Weights of a small segmentation model.
Training: nadamw at rate 0.0046, 21200 steps, batches of 64.
Rows from block 5, named by matrix and row number. Each number is 500 + 50 x the weight over its row's rms, rounded and kept within 0 to 999. All counts start at 0. Numbers have three digits each. After the name is the row's rms in percent of the matrix's.
# conv: 3x3 conv (model.enc.1.2.conv.weight, 64x64x3x3, standardized in use), inputs 44-63, a 3x3 kernel for each
conv.2 094:503529518522554559503471540591538538536447521518434488529585548511578593494493528557544499451383453403416475516534547515469482445461419498521551419446470412485532542498460438484452485545510403390434437434441505531503446429440550554524574591552492489495388462469403508478448468481459508498474464458464512513416449500476478477543531513552484441541503508514558518498457416528483419577553545516428465466434485517500491513476474513405382461486505551540513560495446527503502459393418442426447534523516411392424431425419427401388424405383390425412
conv.3 097:526532546533557563556557556467502446548527442506502446458460512501439503552480487470453422569496472516427374426524510394561484468598530453502536490518526549534480527475498554491504563511489526547572502545574408474505546508545514460514538493505525474470539519474510479457551552523524505518535516556531532517457488552499534538438520492402493557420387494485501476416517612325461580469437441487562450486511465404422418485520470511557493406473490399481497494566522508487510530585518513559514475470408546481552502475483516521504537558536542539516
conv.4 092:463516496459561487504439452498487510497493459501541492468511508474466487556453448499476510534479519542509446477501488375547545365612536459496569516483532513519507511521524546520516539541522539513538551497510475503513520475506470465502484504516500497523495522489486510462546634508495500445513466520520558473488489477512509472486531552449442571459321459501505488462448564395414541520492490491711495455528465471457479475453487532551540562507523443422506467513532517530522529712561500575526487483462545458535554501477549546550536522538518506525
conv.5 102:472467460497495491514490486416493528480527508482550533517506544569524566628594612455511504542525484491487415481493460424508509424532516457484501440487469535501454522505489530516469574533507501525516490555510437486461501495477512492471509484479565533489522543490554554517488483465461482446468463504452435392456451452456474467474485566452466579483438492504406459465405516416381506427471495469600498501535491362323379412450507451528557433429465422460531419517585481496500495562529502554527472456426543502479470461435515549523547566529564561515
conv.6 092:461512489487536489456465483461489505475473436540570480497487458514509485579472435509535511555557511472513504559538545504501544491496443597600598551513499554513493586556553520482564466472584559574567521505519496496554548486475457456471433467490614570539611580574572510569458529540438478508437423453528565558543536519477389383547574543550542498523570533513563596545537554559544518544516520575581602531498544449518497489518499518533467398492511427485458531485453515445481495432488489442490442461431536486453524469444477463418451451356465446444
conv.7 099:474478422436468451398431494487465479516460516530461539452482503441480555500524582486463500464409500504433504478520493467505475502502412537551590545569564487561522563602584535596547520595545504498501529495513542558530487503494562584505562606528573603565584610555587620522486519447459497447465481464468478441415458454514517464491464423507456469539501527601566383561493345554469406489469507534513546475517551507394286530401356522380427487463397529464380515428432489450479479432465433456478503493462500455495538507504488467492527523524568566564
conv.8 106:513542520538545545483508542554510507494500497452373405537549529606597601500547549578579577484483481449389414502512515487479474465461434525620580476577507512586577540572535470535507490553565508506538421424429503466478480470479519505503484495485576619580457492478491497532502537535488499479510512519420433424592561547466448447435441470518513456482518454437481526505510471446453414530556562525498518498476520499485472499521515443377393438462477519540530493445508534581582506528528512524536541574558488516508459446405434431409484486477404415426
conv.9 105:498505510534568541523505508482553536557498480515523492506521475522562523553541568565657626558533520582580538476486506384452481483599570476470560534618625532572510507464519595625565525516481592597597476414456491490487495508496472424443537486496543534551537566501519515463523526474593630512482444427472486450465471441503508519490510533457457504475409390482489476493465514425422449522531493506558466480485475421447452505499532520505503432528516468468527492480511517511512503566498472473474504498486478436470524572521476513505528561538550543530
conv.10 103:498487510512537564444449437475502473461458442471499440478473515501494516544550551471511483485439429542533500424447425482504500524577566407469506497583555535540510460481486545571527557526494587611646461446492522496524545550552497462527505489541477497491467499464506516478529537542553595571428407403424410436548572518472465444481501479454498478396415442479457410499523531401480525522503518513540489522542492428422420487490510496511508476521524536513528515529556528535523517522499517513502468478457469499503496512490468477461538550527445438475
conv.11 103:459452465492492509445387363499523501475486480467508463487494500518493500584546489476512507476463444528538494431449427505546520507558530446518533482540537465445457501517525499495509525485484540575587412432412461492491526545557474456503520520529497513489473496467513503461520543546518535509451398389474475488604620578497443440506520481432499514372398498533477406536547547418466515464475513493539495531581479496446454505469497448477483489500458534502502487523547468481521488517517524550517502520513561600593503498465523550535558566585487506525
conv.12 098:434481468506539474428443466557567559381454506408490548575567541513525515591554594555523517433441466415445485498518507439506523555545478536592589532544519451482492475551559515524511434483510526530568506516533428445485502529537462498504560570515493506489541530482467457443418472428513557532381390404526498457452472485509495509494488501545544601501516575493462439508501531529488523426474464533541533501538555442430432399486548520576604409419453325446525525601583409454496477434458471441466529522504386409410484444450473474476476478487487520527
conv.13 087:505496461468459467450431446498494496454481492493505501533523530561554559510512508525523516489500538567584598549553580528550551539527506501496483519514499473459432501516520514490508483479492489449482532513522525529527452415414473471471463479487514509526508515520498495481497484450483445474467457475490487496421438439321310310518527524515527509475513483518521521519527528439488526514509518582580587570579568434470439487525523485519516431477486582595591567565541494502510514485498512502486613592573556556555516505521567583592569564586567563587
conv.14 097:455456486420434466398383410454533464453505443540598588515463428526419441508413395465480379393379389474458507533556573483488489514505467475499525543550529520438445404428498512543554471464527497508540521534533501489539531552514518530538474475517466436460538540515492434483449456467458460511454458508551558568529521605509494510529542505474563631475496561537526502541545557502485556495447498551589557497505479493543521539573555573599601440516456498538545481506503469420490510502522498494493485464425464447450479442454498530530483510522491515533
conv.15 094:465458458480448472439406441497499477497508505540574549549486492602541553547488517535519513485515527522559620537568585496529542547551517511505474556567549545509500480510532507514541483462506468452462521522525431430492462436406485471483476466474508513554562544573507477505496473463489453481415419471462447470470461492407384428522535502498574548452551528467477541483508496458532533497516551602612625570554534441468461499547531531591561405437454537600564534532500460471497524500515552506485578554537599578526562528551592608596558568597570578587
conv.16 104:559542564518484480531529506519528535568536532524468476544505496502457459513527553513522531563544490518443461520521491507570578550571567443498490406492503520572529421463506465510513583626589496430385539571553450440462421417368506523505469456474525585583506560579584624627493432424531510506479506498468437441451413413568602603503499539507511509533495448496471501453424456460432465463493521514552523517505478518437437471460432421411446522475388493500471499487496515541572506567541537553526526510537486434420510527533535532532524527534529523524
conv.17 107:480475503485516527453437409425410441452422452464487436492509531492508540502506518416403442462386428511487447528559509541580568503574563418521531544598549498464459443519492590563518573524517509545537473449481519516537521540545526492539526524567521543547544563537538553523484486494519564532454435448470443459528558528445416409499522482429459447382382423550516428499488492379428476546521534524539489475513485500468451502458482478479487539562511582541546534566579565547535555520504516515505454456479478503557487471474534548552527517532488474508
conv.18 098:461490488500492485442411434522529550511449432539520617514490498508509524462407477552549552468438453530494562568563546516464462479408452595513497490489487496509482544454455410429481446484513547477490509512529435434401447462430444427431417375397598540533506549564464501483436478494456530522438471433470505530512563578513480461522581588581605603533550525494567556469559526544519523506534521584638656517510549465520461567559508574552578444508470509517451511465465490478464506468504494462508552513519555516530482447517573598590568555532513496513
conv.19 099:458470486496488488509514424472432485542544483513527513476455513571439451581500392438451519469472462475462503507536455534529452522440546503500477520479510560433498502471447468433492451381453542554521480538537493496533440479488465451487530473504539522522509493543532533563466489526491569613493585517474478547487501533566541490420548558410553582487527541467562570437603594486535502504512472539550501545554547493517533577604536536527491453456451508532466523491455528516474516505479505477516478449454500479505477469506523532520522518512531522530
conv.20 101:523467476536519479508575558486534545548571579544476475494473489552570522476580535533589582573637603591580523467383483446425525514485507471446461474514460569569500415504537430496477517513519552561520473473414545496472485429456387310345452415446494546529489508484528522542446400414486441412493495543439404449521548544397442464523476557586519483578554486551480505623529563543544553547548563543545531562548534495479472537575560561553535555443453507450473460456486471483538474513518494480492453470497511543555477497460476465479519515491538543513
conv.21 100:578580582522484515553528527482452442513567509538525485491556598621591596671567543505473493507569490589587542509517512530561505408498508503584549450485530499478505548517481476426491528460474444414411508531509464515503456442469506498511505521520504492509469461488572552547536555553420447482456423424471508472523525521377351431519533520432442481428464498512481441503534510469455472522515528464490461477510467503440412471432418468436406447436413538541533580576555515492518501485495495502479458475472506520486481425464485464428507462431480463447
conv.22 097:416451452514517491514472452431493447524451415505535579509470471529506531561481510492498479506416403550532548589611564492505523519520571510480497510576570520513518533491446518558532511500493552475411496522476539573506407459420499509475556520494544531501565593550555537487461511523576640532505494460460466491473485479491450446473570574494529565453492551492575562504563507524493478508567507603641587504518530488529523561533507547512546430494482607540497557534534515497462489476490449442476517483489513453513491496519492514541485486475522522510
conv.23 106:463453439459489475476497489414479478408451512562603604530493502532526530577599634422498461504520499586591581535556513522532530487532524472502506467485439502521443529521519535550520526500485568590566540547506496470422559557553532487478563517519598591545562558518575579549497501492520518480470476484465451400453490518465475472457459490471491476464462459468400421458399453410328429532552572500512502502509525437412395443468515410453491493508504507513541441485504508537550477492488474462483481498444442462482559549540542576557565590575595601595
conv.24 095:490502461397495442422419401505519515586458515595496440458502494468548517465400488485491511556454557605482496499505508448543545402594524489507554485510542569626562507503528529542518578630554503449457571429500546510503476437481464467501503520515488515555507572556538583541490485370480577406473420429556539477480489437464443448521556586517468571549379458507553546495494551472444504549518499525669501454518480433492474494480514512512536501540524449455527472485533537531532531621532497553514524484530552479561555503502556534561516503525498481507
conv.25 087:494506461515530506443450461526582503559539476550539542518491463530479503475461488599585506562547539536558562567574560552568505458566461591515524602516525575530504525529513553567544575530490618559576465436397502474454559541496503460470499494499516514510511536503562524476444441403498552535500462450494487530519544536503480476524481487535523477485523511482499491491499447499547525514530497518539513569571530492512516550524516472482497552587574553540541472498522480445468482421448495486481535483504475495490555513512450430394447388436319361333
conv.26 095:449448480451464475498454456422499523425490445388490415504482516558532520578533525459532545493506489460473374511519488488525544453560536434469484502487520482470451423402443513468470564516491523540542477471500509525552530511536545518553574577619474470471508521466524510456481487492501507475538504535489486432516484455466406403488540547454488586445367486510485455471496590417429551464450476500660495495536457419412436445491499470549541531488490453470558444549589471450475506559517514555509482522491500480484464441377559574566514542562518552561
conv.27 095:446457484434517476493418440463512523506505476474534460460462482497509497528434456461495526515476526528511441541525493467540552398614543460470514541486561551548526451405469541489505563556517475498516527450497496505518539505509496486508506520550478465505512536488530521436475499441497565403503440484536555497515483451470474474518558581499470584498362477537526494489467565433424535508480487490731488450522438456477439516482498505534532573546473487416486423465507513464494506632547496560507497495490524456535498496454588603596551556568546541566
conv.28 090:483504474405414435472454473517524537502506524601598572497482472466423485534473467505540539542551578591605623561473519642560590505472496523437445486516524533455491479478485425496511488430495518511500532519481548523489505497449491460471522462507541552541517548541558513533482509481427457427503483510469456474461491500490491471531544521559556519491500467546548533544534531493530560539563536545537520560549564459511525582552560561536528466503457558505507503433512499484502503462480477435494553473533538514571583631601554529549556520513581550533
conv.29 093:526512498530514476417470444492492507476432480544531553518534481527537485545548502478495477554501474487505513518537570491483523574553519543485549578549582595550555482496493502527535508526533446429472474450504438411391495493510540523510492484475469475485472532506494484510515521473480542495457468399545514517453490535544510562487523513500526519504534537487520508516482460515478492503508497604587564503469537430435429465479518531512547453490513506505537528467517474455469503446467478446495494468437473466452561533510441387382364330382371344396
conv.30 095:455466417473490491422424525488465463510430460533453498483571535543579662573588636477445510485427486485415437465479471469487468493473385528470552538519496495542529571511540529555524505559551474448438522506468520542495515515500582594530569601528556529545520579533522579523399469420414474398482447445441488461421479506512507448483480500479430448495491513555586491527537414529470447577513526554556553470513551463424363561473443589485468466454380557509453577504473544463460500420473424437477452446447434422463490425408474445452497475466510524519
conv.31 098:475467504469466468508457445475507530489514461398493427530509547559531522587544541468521534526531496468478384520526494502535554478575563448500523477469531474490483420399470511470493587549508494517487466485501499546552486469488550537574577582603522509512530555518545544491457459471525550492520472503512508441468445407479423443473514520434489587458392502519472430460483554410430530473465501504649505484516435406345394410430449432513522504444465451459539467557579493453498511569529512553512522565534519486493472448381582589567543561578561596582
conv.32 097:491491476531544559407422464523543584463509560478532525515576481482539536457454477519571559452503499491521537427445482489439452588569511538467513536446466426503515566499508556509491426485519528532583399393426433456484538504528541560534577590559498481486495504471429445433491541580509511518460427467553560525551538566548472471458449477442422431451476549502503532496463442545481459505498541448462504433503514595609619479486535430374447532544579465477531523510498485463521464425494461502529489515506511506505496442410457454450499506510473509513
conv.33 104:556532516609578573546567583575525471587563565471450427456428427583591593492469479603531504532496511449428445481523548466522540455467445474544569472448415624597575562609558480421369558529537503485487434460449449451420461459462499506501447485460513529505450414397493510493526511529470483492475489508367375431554601618544527510487524521521499517566497499426416469394465509477444410488496459495493420425470467559520483543505486440412402474453517500504513424441447513534506485501460468484459465443405513571590434405391493509479563553539485476463
conv.34 104:535527535515488506608600570549508458559571535416483464384376433533488555534478483544529505557562541417483468537568571517565565409477497543541533459470455604547530564556497425390399515468486497482484471467485481446425495484480500498518453441444524515512484443456563545531544520503390401426525527529408396428598609567581598564464515483482520533541509520424431478426516540460483480480503464474498463457477469501481460541493459416414407489467496490473497401390430530556506490517486459467457489450434629638590515555526536544530572548531573531529
conv.35 109:525510466525502480531518476440413402623549544454473494482500468581528547562552497488499499597545610447445472409443438452501444532500479483487529449421436574487446491513539393433494538490486562563586498532550447505507438501544506494486495487454520547571479505551539533520449449457390405406488522521511514516485470476610621564434517554456503573576549623489562564458509536487466465465518466548591552529525507457470476514535521452484514415472522485538484398398414483529520503538538519524515430448387555477526447449427514523540526534539551549556
conv.36 106:485510485510516489481512493569542613422357382424384439535565554501515470487523484531530600494507511483452476369413411574557541475405446457474417544542479526529555470493481499525502543556598606558561537529497564511517513497498429448418516509504530569574575593591547572575426424397496471467471491474526508496544516498452500502460483508558567555471468427504530558489464470466458412550535511555520540530496556504520506513484441414410431491476490418383351498445478537534524547541529558534566502523577390402383438478470535517510527503522530524550
conv.37 105:517497460534497439536516459536521526557549544460515532456488460513467478549464416577611615584587636516557606454424450495485500481469476511455465432408451589526558492466472389443474526496543639641603466500465470522529505525508444413395502484460525523548439477525546494518488493504405411397532521503481505482561535508493442368479523536545574618493513540509530547562587568464481499517566520542582560553564581444474501529516507500485464466484523496472459424434437511529481499540510515520547583577563619577569525498444518503498597568574600576588
conv.38 108:529529508528528495482520498604550593451412436468454506553547560500512480460516522538520559471469463497477491413433416512495478458417453468527457533544494546542548495564526538538542535586589583547532559539500570494530532505496441442401461464440580635612595607601577587568463459427536517500475502444509476496526538513425441507489448466579549526464477433513462499522467431493466449562548537533471518484483533511508499463408425476445474541508507422381396511452513549585575537529527536515518506480542331392349450472499534521516528502515514511515